From a checkpoint of a small contrastive image-text model.
Model: 64-pixel images, encoder arch vit, encoder norm layernorm, encoder activation quick_gelu, encoder moe soft, encoder layers 8, encoder width 160, text encoder width 320, text encoder layers 6, text encoder norm rmsnorm, text encoder activation swiglu.
Training: adamw at rate 0.00057, 8400 steps, batches of 256.
Rows from block 3 of the text encoder, named by matrix and row number. Rows with one number belong to one attention dimension. Each number is 128 + 24 x the weight over its row's rms, rounded and kept within 0 to 255. All counts start at 0. After the name is the row's rms in percent of the matrix's.
# q: attention query, key and value (stacked) (text_encoder.blocks.3.attn.qkv.weight, 960x320, the q third), inputs 0-106
# k: attention query, key and value (stacked) (text_encoder.blocks.3.attn.qkv.weight, 960x320, the k third), inputs 0-106
q.208 103 [154 142 158 103 118 167 106 158 129 178 122 124 124 153 113 125  95 119 125 127 141 130 111 132 124  99  89 105 130  92 164 109 115 149 140 106 116  99 140 164 148 132 137 144 120 118 138 127 107 109 139 117 119 167 120 121 100 133  99 138 162 151 140 114 169 111 131 161 136 167  88 152 152 131 153  89 146 149 112  96 124 156 143 103 122 148 105 111  95  95 110 125 162 113 127 113 107 104 136 147 103 143 124 105 137 101  89]
k.208 102 [139 155 124 163 118 165 118 108 137 136 132 137 129 136 133  90 140 143 160 110 122 139 114 127 185 112 159 181 123 172 135 164 129  70 110  89 137 102 130 134 153 158 158  70  89 149 110 127 167 128 108 173 119 113 116 127 135 116 151 131 125 107 144 144 129 119 129 118 126 125 167 140 139 141 143  98 126 154  95 124 118 152 128 145 136 130 139 104 116 143 124 129 106 144 144 128 111 105 144  93 128 132  86  97 163 125 144]
q.209 108 [169 140 148 104 137 140 115 159 134 140 123 155 142 171  99 134 105 101 140 145 129 105  95 124  84 126  76 128 137 133  98  86 115 134 129 115 118 144 160 139 157 150 144 122 131 114 136 167 164  76 145 115 155 171 102 104 126  99 144 110 115 110 145 153 160  93 121 155 123 142 120 137 124 143  82 106 123 127 113 134 117 118 122 152 115 168 115  94 114 124 101 139 138 110 147 111 123 103 133 168 149 111 123 156 135 113  97]
k.209 103 [143 120 148 179 125 131 127 127 141 123 113  98  96 127 140 140 138 118 179 101  83 140 112 164 180 154 188 147 115 147 159 144 155 134 142 126 131  97 127 164 149 129 156  80  92 108 119 135 190 147 119 119 109 111  76 147 134 153 134 138 125 135  94 108 115 114 161 117 160 140 135 112 163 119 123  81 149 137 108 142  97 156 141 135 171 136 157 122  92 112 111 123 134 105 129 143  83 107 113 108 127 151 132 107 149 129 139]
q.210 098 [126 137 109 150 113  98 139  76 120  96 161 150 144 119 149 116 118 119 159 116 107 158 135 155 148 124 156 148 132 159 107 164 126 129 152 121 113 110 120 105 136 144 141 115 137 149 145 126 136 167 121 169 130 119 152 111 158 166 130  82 139 122 162 128  94 185 137  72 135  81 132 127  76 111 146 170 112 137 153 160  96 142 123 155 145 122 173 109 129 133 176 143  90 166 103 121 124 100  74  98 119 163 141 156 150 112 171]
k.210 105 [107 142 149 109 131  90 102 117 151 137 101 119 133 136  87 168 104 147 133 156 144 119 151  79  86 108 126  84 149 138 105 127 107 142 132 129 124 166 101  89 133 130 109 126 152 154 103 126  79 114 164  89 117 153 118  82 100 105 133  94 159 112 103 161 135 125 144 132  90  91 133 142 118 113 132 174 132  81 126 112 160 101 158 124 117 155 125 135 167 132 146 144 116 114 155 106 133 118 134 173 133  79 124 136  86  93 102]
q.211 101 [110 143  99 118 134 118 130 111  61 120 147 103 126 128 135 142 145 116 123 105  98 147 109 158 155 172 177 175 142 173 141 135 131  87 152 120 126 169  85 109 121 113 122 124 120 176 125 112 146 169 162 166 148  96 151  91  95 172 154  93 156 102 134 124  99 157 140 115 145 108 139 124 140 113 147 142 123 153 157 138 113  95 126  90 122 112 188 133 161  95 163 146  85 172 136 103 107 103 144  98 139 157  98 113 135 111 135]
k.211 101 [113 109 101  80 103 132  87 155 114 142 143 111 153 154  78 166  91  99 144  98 155 137 109 132  62  93 116  85 133 106 135 136  90 160  93 135  86 170 113 122 120 104 133 167 137 100 138 152  95 112 170  95 124 131 164  86 150 114  90 121 109 124 128 141 161 171 102 158 133 146 126 146 130 114 122 167 116  77 182  98 167 105 168  92 109 162 117 152 165 142 121 115 145 107 128  98 124 133 118 140  97 108 151 133 128 137  99]
q.212 096 [167  86 103 124 137 150 140 118 122 126  89 131 138 156 112 105 101 127 153 139 143 144 108 134 126 125 115 143 141 133 106 132 150 156 112 143 151 108 111  99 133 138 120 176 136  72 139 100 142 108 134 142  85 129 127 153 130 115 184  88  94 148 130 147 108 131 156 137 101 120 118 107 177 128 110 120  86 142  99 133  95 148 155 131 153 135 108 125 175 147 151 110 111 127 134 106 130 103 117 122 135 116 131 159  95 164 123]
k.212 093 [160 129 145 135 145  96 172 119 140 142 159 123 112 104 160 161 135 142 119 147 149  88 130 142 132 142 158 126 142 165 134 155 126 129 132 173 126  98 143 154 180 136 141 119  88 118 170 160 127  95 152 128 137 153 119 126 150 187 113 152 111 145 146 113 118  98 174 138 116 134 110 123 140 117 132 142 138 141 118 134  92  91 161 114 155 135 169 106 159  91 104 137 103 166 105 110  99 166 158 118 180  99 122 112  88 106 157]
q.213 101 [126 104 148 161 179 128 106 120 173 144 120 150 170 144 129 161 101 152  89 141 170  92 105  98 153 101 109  86 123 130 119 108 129 131 106 103 113  81 114 119 162 120 113 112 137 116 140 127 112 124 101 116 104 155 118 170 127 102 153 135 101 164 116 144 157 130 114 163 169 150 128 125 125 168 101  91 131 153 110  83 159 118  99 119 132 174 106 147 120 139 119 140 173 105 142 134 101 139 145 121 141 111 125 113 159  98  94]
k.213 098 [119 141 169 133 157 144 164 122 136 133 142  94 159 111 164 155 174 113 170 128 101 122 136 140 178 117 127 140 157 153 128 140 145  94 120 101 151 149  96  99 137 148 117  77  90 142 137 121 151  93  86 155  98 109 112 127 141 122 118 145  83 142 142 139 112 141 130  84 148  75 117 105 153 156 115 110 123 146 109 129 109 147 116 130 109 146 152 133 105  94 141 131 141 123 113  94 114 132 137 144 142 111  90 111 103 152 169]
q.214 102 [116 147 126 146 158 133 117 167 134 143 134 146 138 151 151  63 162 109 121 105 111 140 126  85 144 172 187 112 120 111  97 169 146 156 100  94 108 135 139  97 148 122 118 103  98 122 139  68 155  96 134 166 101 104 127  74 170 126 131 112 109 113 101 122 104 136 149 120 160 121 153 139 121 139 116 152 101 143 136 149  96 149 149 169 114 105 102 111 100 176 151  92 171 180 135 160 134 120 124 116 129 120 158 134 137 136 137]
k.214 101 [101 154 119  86 146 101 120 120 108 135 115 102 180 129 158 183 115 120 141 146 172 118 133 158 139 102 115 103 138 120 112 137 168 151 130 117 120 167 137 135 100 164  95 109 125 157 142 122 133 139 138 108 127 150 144 105 103 150 103 134 132 117 117 124 132 145 162 116 151 114  95 105 108 123 156 155 112 109 150 129 112  83 190 156 136 113 155 123 168 153 102 118 109 104  84 112 107 132 109 109 165 102 153 147 128 162 147]
q.215 091 [103 155 180 119 126 144  93 115 166 144 118 107 129 139 103 121  90 142 109 128 137 150 121 127 137 103 103 134  99  95 151  99 154 114 163 163 152 100 155 143 114 170 151 158 109 133 103 166 146 125  88 101  94 148  87 145 124 113 153 164 144 130 125 132 158  88 116 159 148 167 116 134 117 132 135 115 116 156 120 105 137 161 146 102 125 137  80  99 130 144  86 110 165 114 165  97 153 122 128 174 140 145 133 131 116  95  70]
k.215 094 [117 106 113 151 150 150 154 144 109 127 131 154 139 105 171 102 180 150 161 145 137 100 160 104 131 120 172 148 107 163 114 128 155  68 136 133 124 115 147 165 189 124 158 124 119 111 138 113 132 105 110 131  94 135  96 117 127 139 154 158 168 123 105 147 117 106 132 144 155 139 120 142 108 138 142 110 114 174 123 146 109 125 118 142 157  93 141 148 107 140 162 153 133 114  89 115 110  87 132  88 105 127 130 119 120 115 137]
q.216 096 [143 138 168 121 140  71 116 128 115 124  89 144 124 110 142 118  89  96 108 160 160  97 175 140 134 139 137  98 120 166  99  87 107 103 168 161 118 131 148 132 107 163 135 137 108 164 103 149 126 146 153  94 144 131 135 104 114 133 134 123  89 139 114 134 164 114  93 124 166 108 141 164  89 140  94 157 142 124 131 132 105 116 111 148  97 133 136 100 135  91 133 150  78 102 121 110 127 137 109 123 146 143 164 157  91 104 112]
k.216 095 [143 115 135 102 149 102 129 103 110 123 109 157 114 110  80  86  89 114 133 103 144 124 132 118 109 142 136 104 122 151  93 141 103 135 139 128 141 126 169 122 128 122 105 142 143  99 121  80  83 135 137  85 134 129 112 165 141 101 100 130 128 147 130 130 121 143  92 128 129 114 113 106 126 136 109 162 148  99 132 178 114 122 109 122  98 122  99 133 161 105 114 100 136 150 158 147 162 167 155 136  93 143 173 126 116 100 137]
q.217 103 [183 138 183 107 140 130  86 144 152 121 101 134 118 134 100 126 142 152 105 118 146 120 164 122 134 111  96 136 155 112 128 124 160 132 133 139 139  87 141 146 170 139 126 141 174 133 123 144  85 115  95 118 143 145 150 144  91 129 115 143 122 157 128 141 133 121 124 154 108 118 101 144 135 171 115 110 156 111  97 131 136  91 145 104 123 141  91 100 148 160  85 158 140 129 117 142 151 112 120 178 137 164 169 117 148 138 122]
k.217 103 [ 94 156 152 147 106 126 133 147 109  99 174 160 108 141 131  91 141 133 117 109 107 162 129 158 142 142 168 155 139 118 129 138 109  69 120 116 179 133 115 137 128 133 123 118  89 152 121 144 136 142 109 150 152 130 126 132 134 148 143 118 122 117 159 106 157 151  89  84 152 123  92 102 161 115 108 142 119 154 123 126  99 134 121 146  86 140 140 125 126  64 120 147 144 152 127 123 105 150 133  73  88 164 100 100 143 127 126]
q.218 092 [126  92 115 102  79 158 113 166 140 122 147  68 159 114 113  88 141 152 121 116  87 145 162 177 134 151  85 134 123 111 159 129 111 144 153 114 126 181 175 152  74 134 117 119 150 166 169 165 151 112 135 108 126 128  94 103 135 146  62 153 173  97 124 124 145  83 125 145 124 153 139 150  89 114 105 107 144 113 141 164 134 175  85 143 132 179 125 139  65 156 137 151 155 141 160 113 132 136 110 137 132  98 146  90 139 114 131]
k.218 088 [137 139 150 144 105 128 146 134 139 156 122  98  91 188  92 103 155 138 138  97 103 123 156 151 154 117 182 147  97 123 174 117 153 113 154 126 143 111 115 124 164 111 117 149 128 101 156 130 153 161 116 125  95 121 109 129 120 105 190 137 142 130 145  95  87 152 129 123 100 144 128 124 110  99 120 114 172 133 152 124 158 186 122 158 136 145 110  95  95 116 145 160 132 136 165 113 109 116  75  96 131 176 134 116 182  90 146]
q.219 100 [139 130 125 148 146 122 146 106 105  94 154 152  92 104 132 129 177 138 154 113  83 141 155 160 151 152 156 148 120 124 138 114 116 114 142 114 126 130 117  96 122  92 161 128 143 163 152 114 157 148 130 176 164  96 129 159 111 160 105 119 141 109 116 153  73 134 143 105  98 102  93  85 110  95 125 160 106 134 176 158 114 103 125 116 132  98 120 112 120  88 142 129 147 149 105 144 149 113 121  74 151 148  94  97 131 141 172]
k.219 102 [132 123 111  81 134 115 110 127 144 150 102 124 124 169  85 152 112  86 100 138 147 127 100 107  87 133 104  93 160  91 109 137 145 134  88 147 109 120 149 156  51 145 127 139 135 128 108 121 102 150 123 122 152  95 151  90 133 111 144 130 138 142 113 125 146 143  94 157  98 106 114 122 122 114 119 115 108  85 136 152 113 132 126 119 121 133 140 126 126 125 157 107 135 129 154 158 134 150  91 143 131 129 119 121 113 150 145]
q.220 115 [141 130  87 156 138  85 136 118  91 121 123 142  97 145 153  86 147 143 116 120 122 105 160  99 125 159 160 154 167 162  76 166 140 109 124 100 120 128 120 142 135 146 128 136 116 150 135 106 137 159 117 132 100 116 173 116 144 143 159 107 108 118 158 167 106 124 160  96 139  83 152 122 139 120 142 142 108 129 160 163  88 121 112 121 104 104 157 156 124 160 139 139 102 128  98 115 127 109  87 112 155 114 132 142 142 153 169]
k.220 111 [151 116 106  90 116 106 137 131  98 131 139 141 124 138 126 176  85 130 145 144 107  87 140  90 101 137 115  95 148 135 134 154  92 176 126 131  97 150 112 106 121 158 136 156 146 135 121 146 111 132 148  82 160 144 154  94 112 143  92  94 130 109 149 145 146 167 106 121 101 101  80 100 150 124 140 174 131 122 161 114 116  93 131 119 125 134 141 121 193 114 109 150 123 108 139 112 106 149 162 162 164 124 117 167 101 146 127]
q.221 093 [127 133 116 121 140  83 130  87  90 123 111 129 109 128 148 129 160 108 169 104 140 128 128 152 125 154 119 104 165 134 107 143 128 157 122 125 108 126  76 119 116 164 123 145 125 159 147 134 109 161 109 158 144 135 143 137 124 120 155 101  92 170 113 148 104 159  99 134 106 122 168 103 124 116  99 147 125 100 121 103 157 110 139 107 108 113 164 141 136  77 121 147 120 138 124 113  85 139  95 145 134 125 113 169  96 129 157]
k.221 088 [ 95 151 125  68  89 125 119 140 130 140 128 137 152  89 100 129 126  97 111 147 172 120 107  89 134 124 120 148 150 116  78 123 123 133 111 126 152 154 138 140 123 124 113 179 146 126 132 145  86 128 163  80 165 140 129 120 151 156 116  99 138 110 119 165 170 112 124 102 157  90  73 149 101 114 107 185 132 114 170 111 109 103 136 141  88 163 104 121 133 125 155 111 182 133 133 166 143 130 109 135  93 149 159 162 116 104 141]
q.222 104 [120 135 125 158 152 100 130 129 122 150 121 148 111 130 160 130 121 154  97 133 146 143 155  99 137 144 168 122 126 129  75 154 160 155 139 110  83 114  92  99 126 114 126 137 124 117 156  73 150 146 125 141 109  79 142 135 146 163 154 144  88 122 125 145 120 162 125  75 158 131 166 109 147 139 162 143 123 114 124 157 103 134 115 152 135  62 159 133 152 161 136 111 144 138 111 134 115 101  85 130 135 132 159 134 147 111 130]
k.222 103 [128 120 125  86  93 114 126 120 113 102 137 152 169 138 112 182 128 101 137 135 124 135 102 123 109  99  79 123 106 119 115 129 128 132 156 167 114 151 166 111 130 137  85 124 135 113  96 126 129 150 124 117 134 131 143 121 159 113 111  80 109 137 139 151 136 112  88 151 111 122  69  99 131 105 139 160 135 122 157  98 110 111 145 131 112 174 152 119 162 149 100  93 129 147 116 103 148 158 166 170 141  78 148 107  75 176 151]
q.223 104 [106 145 126 116 146 110 118 129 179 129 107 118 158 139  81 126 126 142 141 121 180 118 152 110 126 134  93  69 109 115 114 119 148 142 137 105 114 128 124 124 135 156 111 135 148 107  84 150 124  94 125 106 164 171 144 154 110  89 146 160 103 166 147 140 166 102 136 127 150 126 127 170 164 147 137  99 170 131  83 120 125 139 133 130  98 169 104 135 133 116  70 158 151 136 137 154 103 121 114 182 145 124 117 135 123 119  72]
k.223 103 [ 90 139 142 152 117 142  98 125 106 145 161 126 114  90 129  92 131 128 141 125 108 160  88 125 195 154 157 118 158 136 142 156 158  91 101 124 146 136 150  97 154 101 154  61 114 160 147  91 135 147 147 103  99 110  88 120 105 171 107 110 111 124 117 146  96 125 117 131 152 103 159 128 156 156  99 111  96 159 119 170 102 151 114 134 139 117 129 115  71  85 123 137 156 107  88 123 142  98 152  79 104 146 112 113 120 108 144]
q.224 112 [ 86 110 119 160 173 169 187 179 132 153 137 160 121 149 169 146 151 121 136 126 105 171 101  96  94 118 136 115 131 101 175 129 124 133 118  78 152  99 126 135  94 142 165 113 121 130  85 164 110 141 114 118 168 144 136 121  92 112 119 143 174 109  95 107 114 120 125  91 126 137 109 137 102 118  91 138 102  91 153 158 113 146 144  87 128 166 149 158 115  80 149 100  89 126 135 125 125 122 143 107 111 103 115 167 107 108 168]
k.224 109 [ 73  50  94  95 120 119  95 153 127 125 124 169 139 128 143 147 144 175 107 106 123 120 144  98 165 110 100  98  96  83 116 131 100 104 125 139 115 110 129  90 119  99 164  94  87 116 117 134 126 154 113 103 126 115  95 131  84 149 142 101 128 123 144 125 102 123 138 113  89 109 127 119 114  99 105 161 150 138 153  84  86 107 104 135 141  81  96 152  99 116 123 149 121 109 127 121 131 146 146 136 151 152 153 113 199 101 143]
q.225 099 [152 156 113 171 139 118 147  97 170 170 161 131 170 102 138 144 115 130 119 110 151 128 131 126 116  77 110 116 169  99  87 142  68 138  96 112 121 114 127 125 155 141 122 136 138 145  90 139 133 113  83  76 121 150  90  90 108 142 119 142  81 133 143  79 168 125 116 124 174 118 164 134 160 135 100 122 146 138  86 125 158 125 119 162 127 127 125 136 156 111 130 116 133 123 131 178 135 131 124 157 127 120 151 157  78 127 118]
k.225 105 [128 111 107 111 101  81 133  94 143  95 117 124 128 133 152 154 137  58  98 166 107  99 177 141 130 130 127 160 122 159 134  93 111 134 133 133  97 150  90  90 127 112 149 104 140 117 133  75 180 155 146  90 114 116 132 124 131 125 128 117  93 143 111 124  74  96 157 150 111  95 104 109 146 135 108 126 118 147 135 135 109 110 191 111 101 115 147 126 125 129 146 137 100  70 107 137 109 123 122 165 123 114 129 112  98 102 157]
q.226 111 [146 149  99 132  85 111 105 102 115 120 136  76 125 117  81 121 114 150 150 124 133 118 173 150 149 121 113 132 119 141 146  88 116 121 115 173 141 126 123 133 138 107 105 144 126 141 149  90 129  77 112 129 136 102  97 158 113 144 155 153  94 133 122 174 127 137 118 115 138 141 115 111 107 137 140 103 169 171 137  87 104 110 154 134 127 134 114 112 157 127  96 156 152 160  95 162 114  98 116 121 179 121 152 126 160  96 136]
k.226 109 [183 168 194 123 177 124 199 150  94 112 126 124  97 119  83 144 126  69 143 128 105 171 131 141 141 135 122 134 164 153 144 133 165 118 160 141 135 114 122 141 141 160 137 123 130 164 150 150 180 131 121 135 146 152 135 121 165 136 136 136 107 136 114 144 153 113 112 121 149 129 130 107 156 114 155  89 112 112 129 139 173 136 126 122 133 149 169 103 141 142 166 141 100 101  95 108  93 116  98 142 129 117 148 135  66 151 142]
q.227 101 [120 142 156 137 181 132 152 105 128 116 158 177 151 114 107 145 130 108 158 114 142 135 114  81 111 106 121 135 124  67 140  99  93 128 123 135 125  86 110 134 124 138 142 131 117 149 140 109 116 103  74 132 140 128 107 104 137 153 144  98 106 133 113 107 116 126 114 105 159 149 119 116 154 145  91 155 111  94 128 115 150 163 126 113 166 116 116 152 134  80 131 102 121 131 129 162 105 145 114 134 118 136 114 183 102 148 117]
k.227 099 [ 77 108  98 150 118  71 103 123 150 127 108 102 165  90 152 169 113  76  89 143 106 109 164 137 171 146 152 163  91  99 114 110 114 129 138 138 140 137 104 127 107 124 130  72 107 127 165  97 143 143 132 135 120 109 133 102  91 130 130 132 125 131 138 130  70  97 104 156 137 109 107 132 118 112 116 117 136 119 107 130  98  86 189 151 124 139 142 121 130 121 143 129 119 123 141 117 121 149 148 107 137  96 100 104 147  95 175]
q.228 101 [104  84  98 101 113 150 161 188 152 103 145 160 126 111 153 134 151 117 128 142  81 130 135 123 163 136 116 159 118 113 131 182 130  94 140 113 134  99 129 155  75 115 122 127 101 132 111 121 113 150 128 175 143 131 118 157 126 137  70 102 153  96 101 109 128 167  93 116  93 143 111 107 134 157 119 176  86 110 125 159 126 149 115 101 106 108 113 143 132 119 136 133  94 120 132 113 142 139 129  87 109 109 131 127 114 135 132]
k.228 100 [132 151  89 105 148 149 124 111 130 140 109 115 143 134 116  86 120 194 139 119 123 118 118 134  80 111 125  84 104 124 148 146 122 153 129 138 137 120 141  86  97 128 134 141  94 119 133  99  78 119 150 135 162  95 151 140 114 144  96 118 152 142 131 129 135 167 112 127 117 146 105 120 117 106 143 160 173 100 155  93 133 136 116 136 104 128 117 157 107 143 124 154 170 183 189 134 145 117 150 111 123 132 162 142 162  84  88]
q.229 099 [128 132 118 162 177 140 166 101  87 146 180 173 146 111 121 138 123 120 159 144 148  99 132 114 112 105 131 126 115 109 108 129 120 112 135  91 142  88 154 151 115 150 117 151 149 156  80 135 137 101 103 127 154 120 132 116  96 147 125 137 100 150 145 117 128 132 102 152 147 119 139 108 128 107 135 110 145 115 148 119 141 101 122 135 129 128 101 121 146 106 138 113  63 108 113 154 141 141 157 123 142 142 125 159  86  83 145]
k.229 098 [ 69 120  95 132  63  98 128  96 160 121 176  93 114 137 169 128 144  97 120 109 153 108 140 135 136 147 104 120 118 123 113 142 124 106 122  96 126 118  95 132 108 124 165 120 155 108 100 143 136 134 166 128  99 142 145 119  86 123 130 118 137  91 141 143 106  83 143 132 125 115 166 123  99 134 118 119 135 140 158  84 112 125 166 127 150  93 140 121 141 123 149 139 134  67  70 135 135 145 160 122 179 109 125 137 159 126 176]
q.230 091 [147  96 109 163 124 126 145 134 145 154 156 130 104 122 128 111 110 133 114 134 133  92 132  93 154 114 153 141 119 141  95 161 134 154  93  86 107  82 118 139 149  98 138 130 122 105 126 110 180 114  83 148 121 149 169 102 125 140 142 110 122 115 157  98 124 145 177 151  87 107 152 113 143  95 105 101 112 163  85 109 150 147 137 124 144 160 136 102 142 133 123 117 117 122 152 107 112  99 134 116 152 125 157  97 113 112 158]
k.230 092 [ 88 144 111 108 108 110 115 111 150  88 148 135 159 107 149  98 124 110 122 154 110  75 123 112 150 139 108 142 127 165  96  98 129 132 129 137 158 166  86 121 123  86 116  90 148 133 156 104 136  98 149  79 119 100 114 152 147 112  99 119  86 140 152 156 122 120  96 135 125 136 132 127  94 124 101  80 140 135  71 123 108 111 123 133 135 166 130 155 152 143  90 131 110 117 158 137 145 118 169 138 111 116 102 132 120  94 121]
q.231 104 [106 107 113  87 103  97 102 146 114  97  84  74 113 131 103 140 104 110 148 134 131 129 156 140 142 162  94 117 143 169 176 112 142  88 152 166 119 178 147 138 115 102 154 150 132 135 147 136  99 116 149 145  91 124 118 116 116 155 123 116 124 127 132 130 110 111 132 166 149  98 123 130  77  99 128 117 118 147 146  76  81  81 138 122 100 103 164 137  93 137 149 150 118 116 102  99 115 128 103 137 139 170 115 107 116 114 113]
k.231 099 [136 170 149 142 139 187 146 189 108 123  96 143 142 115  93 108 127 123 151 149 163 126 131 111  89 134 129  78 124 117 138 139 128 170 115 112 157 127 140 120 173 150 145 158 132 145 102 156 113 113 113 118 110 169 159 135 107 103 124 143 154 189 115 144 150 147 134 122 129 134 122 133 125 145 164 116 154 135 158 133 110 131 109 125 137 133 127 148 108 141 153 108 142 173 153 128  91 137 118 148 128 125 178 150 124 136 113]
q.232 113 [120  79 121  93 116 107 111 185 115 101  90 105 113 133 125 154 183  91 129 112 103 174 182 134 140 123 115 167 126 159 162 114 157 101 161 144 174 181 140 159  89 153 137 124 129 140 125 158 107 193 148 120 116 127 127 141 120 132  99 127 155 127  75 136 143 100 104 147  98 103 132 123  86 120 130 165  84  75 164 126  98 142 109 134 106 154 160 112 102  80 117 101  85  85 108  79 127 140 110  80 145 141 126 134 125 148 162]
k.232 109 [137 150 114 129 166 156 151 176 120 161 120 137 147 131 114  86 149 198 142 115 116 120 132 125 114 126 129  68 132 114 140 129 114 167  97 138 160 138 165 159 122 138 138 159 115 154 113 144 119 122  95 111 121 133 119 170 107 139  99 169 168 153 109 129 136 146  95 120 124 154 107 134 111 128 157 170 127 140 112  82 142 139 101 145 104 153 130  99 100  81 122 158 131 134 190 136 104 156 123 107 110 146 175 151 165  89  92]
q.233 096 [182 177 107 161 160 150 114 126 140 134 151 102 139 159 119 126  94 141 143 118 122 107 138 169  89  90 100  82 153 117 138 151  74 125 151 148 146 111 136 114 135  94 114 139 138 140 119 122 160  69  86 107 118 167 121 127 113 114 171 104 101 163 159 168 157 138 120 162 115 131 112 129 111 160 139 119 127 157  96 129 106 117 112 119 143  95 104 112 118 128  84 168  93 166 120 162 158 145 137 130 116 129 150 166 160 103 140]
k.233 095 [134 164 168  95 102 137 144 120  96  99 142 117 123 105 144 130 151  79 104 133 131 130 105 120 142 108 117 146 125 168 105 128 142 108 174 117 137 125  99  87  80 145  99 122 193 163 101 134 116 121 141 137 104 166  98 126 107 129 160 117 119 145 126 119 112 130 163 111 103  68 155 129 183 118 149 123 129 139 121 171 161 147 141 122 117  92 137 161 157 114 105  73  73  92 113 161 168 101 130 106 116 118  98 149  92 109 166]
q.234 101 [112 143 111  67  74 156  95 154 119 105 111 104 135 116 178 146 148 147 105 111 125 115 155 117 113 163 136 165 137 182 151 125 164  87 146 164 146 181 151 158 108 117 109 145 118 144 134 166 118 136 128 164 105  96 168 164 157 157  89  94 170 126 109 175 131  99 153 145 119 133 118 141 125 124 187 149  98 139 148 109  88 137 124  81 107 128 154 129 128 125 146 140 122 102 170  91 115 113 137  93 121 123 128 126 139 123 151]
k.234 104 [156 136 150 113 117 165 107 149  98 148 134 129 124 150 109 122 111 147 155 154 121 118 118 124  82  73 127  98 162 101 143 133 118 145 125 144 152 111 153 131 156 123 100 183 150 133  87 133 122 148 121 169 134 117 116 179 150 137 155 153 147 174 142 124 147 137 120 105 136 182 127 125 123 135 166 148 148 131 116 137 146 155  91 147 133 157 101 104 108  97 110 101 162 184 167 160 115  99 119 142 139 151 127 108 164 121 108]
q.235 111 [137 131 126 173 145 165 163 150  88 159 160 190 115 137 144 130 140 123 134 148 105  92 116 107 113 157 153 111 141  94 149 164 125 157 115  76 139  77  98 140 126 131 161 118 146 105 119  99 125 156 142 114 140 110 137 100 136 132 127 129 119 119 144 133 104 151 117 118 135 138  99 147 145 110  89 128 102 113 121 142 161 147 169  94 121 123 100 122 121 113 135 138  70 120 138 143 132 168 117 134 100 125 140 121 106 120 127]
k.235 107 [ 77  82 102 117 115  91  98  86 148 118 139 131 160 104 177 125 150 147  88 117 124 121 162 118 150 101 120 115  92 115 113  94 139 118 107 135 105 142 136  86 107  74 111  91 112  76 120 136 106 152 109 114 116 109 133 106  88 167 113  92 110  79 104 146  79 117 149 151 103 132 127 142  92 143 154 139 125 104  92 116  98 120 124 150 158 130 108 144 125 154 107 131 140 159 141 125 145 109 137 108 115 124 113 142 165  76 128]
q.236 104 [166 117 151 120 146 144 111  86 104 107 114 111 181 126  94 161 113 154 135 155 150  88 161 144 131 117 113  94 143  92 105 108 124 148 121 156 102 109 139 119 178 129 118 148 143 155 128 100 138  99  95 102 113 154  99 118 109 101 171  95  61 125 115  90  96 121 102 139 159 130 129 131 131 120 153 136 145  88 111  78 133 141 156 176 155 103 113  94 124 123 139 144 145 145 105 136 130 126 134 180 121 157 117 141  94  97 129]
k.236 105 [152 118 145 135 131  93 165 139 133 107 136 123 162 119 112 152 127  54 133 146 113 126 152 149 152 153 148 139 133 139 126  97 148 128 123 142 125 169  95 103 133 117 138  91 177 122 171 128 175 130 151 122 119 139 119 116 113 161 140 103 100  92 143 123 121 108 102 116 126 131 132 142 127 123  75 156 110 148 103 158 145 128 166 162  97 108 116 147 137 154 121 121 119 103 100 140 153 146 132 111 161  93 105 146  65 113 142]
q.237 098 [ 92 117 115 131  99  93  91 157 146 119  84 106 147 125 134 118 155 142 143 105 143 168 139 147 123 172 163 133 142 132 145 160 118 113 159 120 108 122 103 110  93 121 138 136  92 152 147 120 148 172 147 169 143 125 140 122 142 142  93 115 197  81  91 155 135 130 140 123 126 107 129 133  93 123 156 180 109 121 128 126 108 132 109 140 106 103 166  94  87 114 116 123 131  88 130 109 140 134 147  98 123 110 109 125 159 145 158]
k.237 104 [165 154 100 137 165 164 125 162 116 161  87 154  96 154 139  97 162 177 135 125  98 131 100 104 119 103 101  74 155 105 172 123 107 147 115 156 133  97 123 139 133 138 117 136 119 144 136 114 117 109 116 114 139 123 143 160 149 107 150 157 132 153 118 116 133 131 114 157 132 152  97 111 112 128 161 107 118 130 141 101 138 168 103 138  89 154 131 149 143 121 111 151 158 183 180 149 126 146  96 109 127 171 132 157 148 127  72]
q.238 096 [118 126 126 132 113 137 125 120 102  92 118  72 147 132 125 117 151 165  81  85 128 138 171 148 106 126 132 152 140 154 164 158 148  85 129 155 145 140 110 127 123 131 141 103 104 191 111 138 119 150 133 128 161  80  83 124 117 121  80 143 177 112 131 156  91 135 115 137 133 110 153 104  88  81 112 113 137 129 147 117 102 110 144 105 107 108 140 125  92 142 142 100 134 129 158  99 138 141 132 129 108 108 108 140 137  89 153]
k.238 097 [122 153 150 146 126 184 128 184 110 133  97 156 136 109 129  77  95 140 137 129 117 144  97 111 118 125 145  81 135  89 146 169 144 168  92 103 119 147 156 115 121 134 116 157 164 152  86 144 145 143 104 135 149 115 143 185  95 146 120 136 118 133 109 118 123 150  94 109 164 160 136 159 136 128 176 110 149 126 144 136 153 161 123 127  90 143 142 134 141 139 109 125 140 129 126 120 157 147  90 102 138 133 143 109 158 164  92]
q.239 102 [153 119 132 108  71 102  89 139 114  96  91 104 141 144 139 147 112 115 134 115 106 135 141 177 119 139 127 161  99 160 167 161 133 112 148 149 132 140 134 136 112 126 145 152 108 145 161  96 139 132 173 129  98 125 136 141 116 115 120 133 125 107 123 135  96 112 135 141 137 110 104 104 141 127 140 161 144 159 121 119 113 131 109 150  90 115 189 144 115 146 136 151 121 108 137  60 101 158 113 103 147 165 134  84 188 139 116]
k.239 098 [182 160 135 124 182 150 150 141 147 151 124 152 114 156 144 114 102 140 131 131 167 144 126 122 107  92 144 102 145 110 152 149 112 142 134 111 141 129 156 121 137 124 138 140 123 125  82 154 134 139  89 132 138 126 170 164 122 106 118 162 146 122 102 144 161 113 117 148 116 133  89 123 126 122 139 105 152 138 111 131 138 167  75 124 105 167  97 114 156 117 154 149 136 158 159 118  97 108 113 101  89 148 170 168 105 163 121]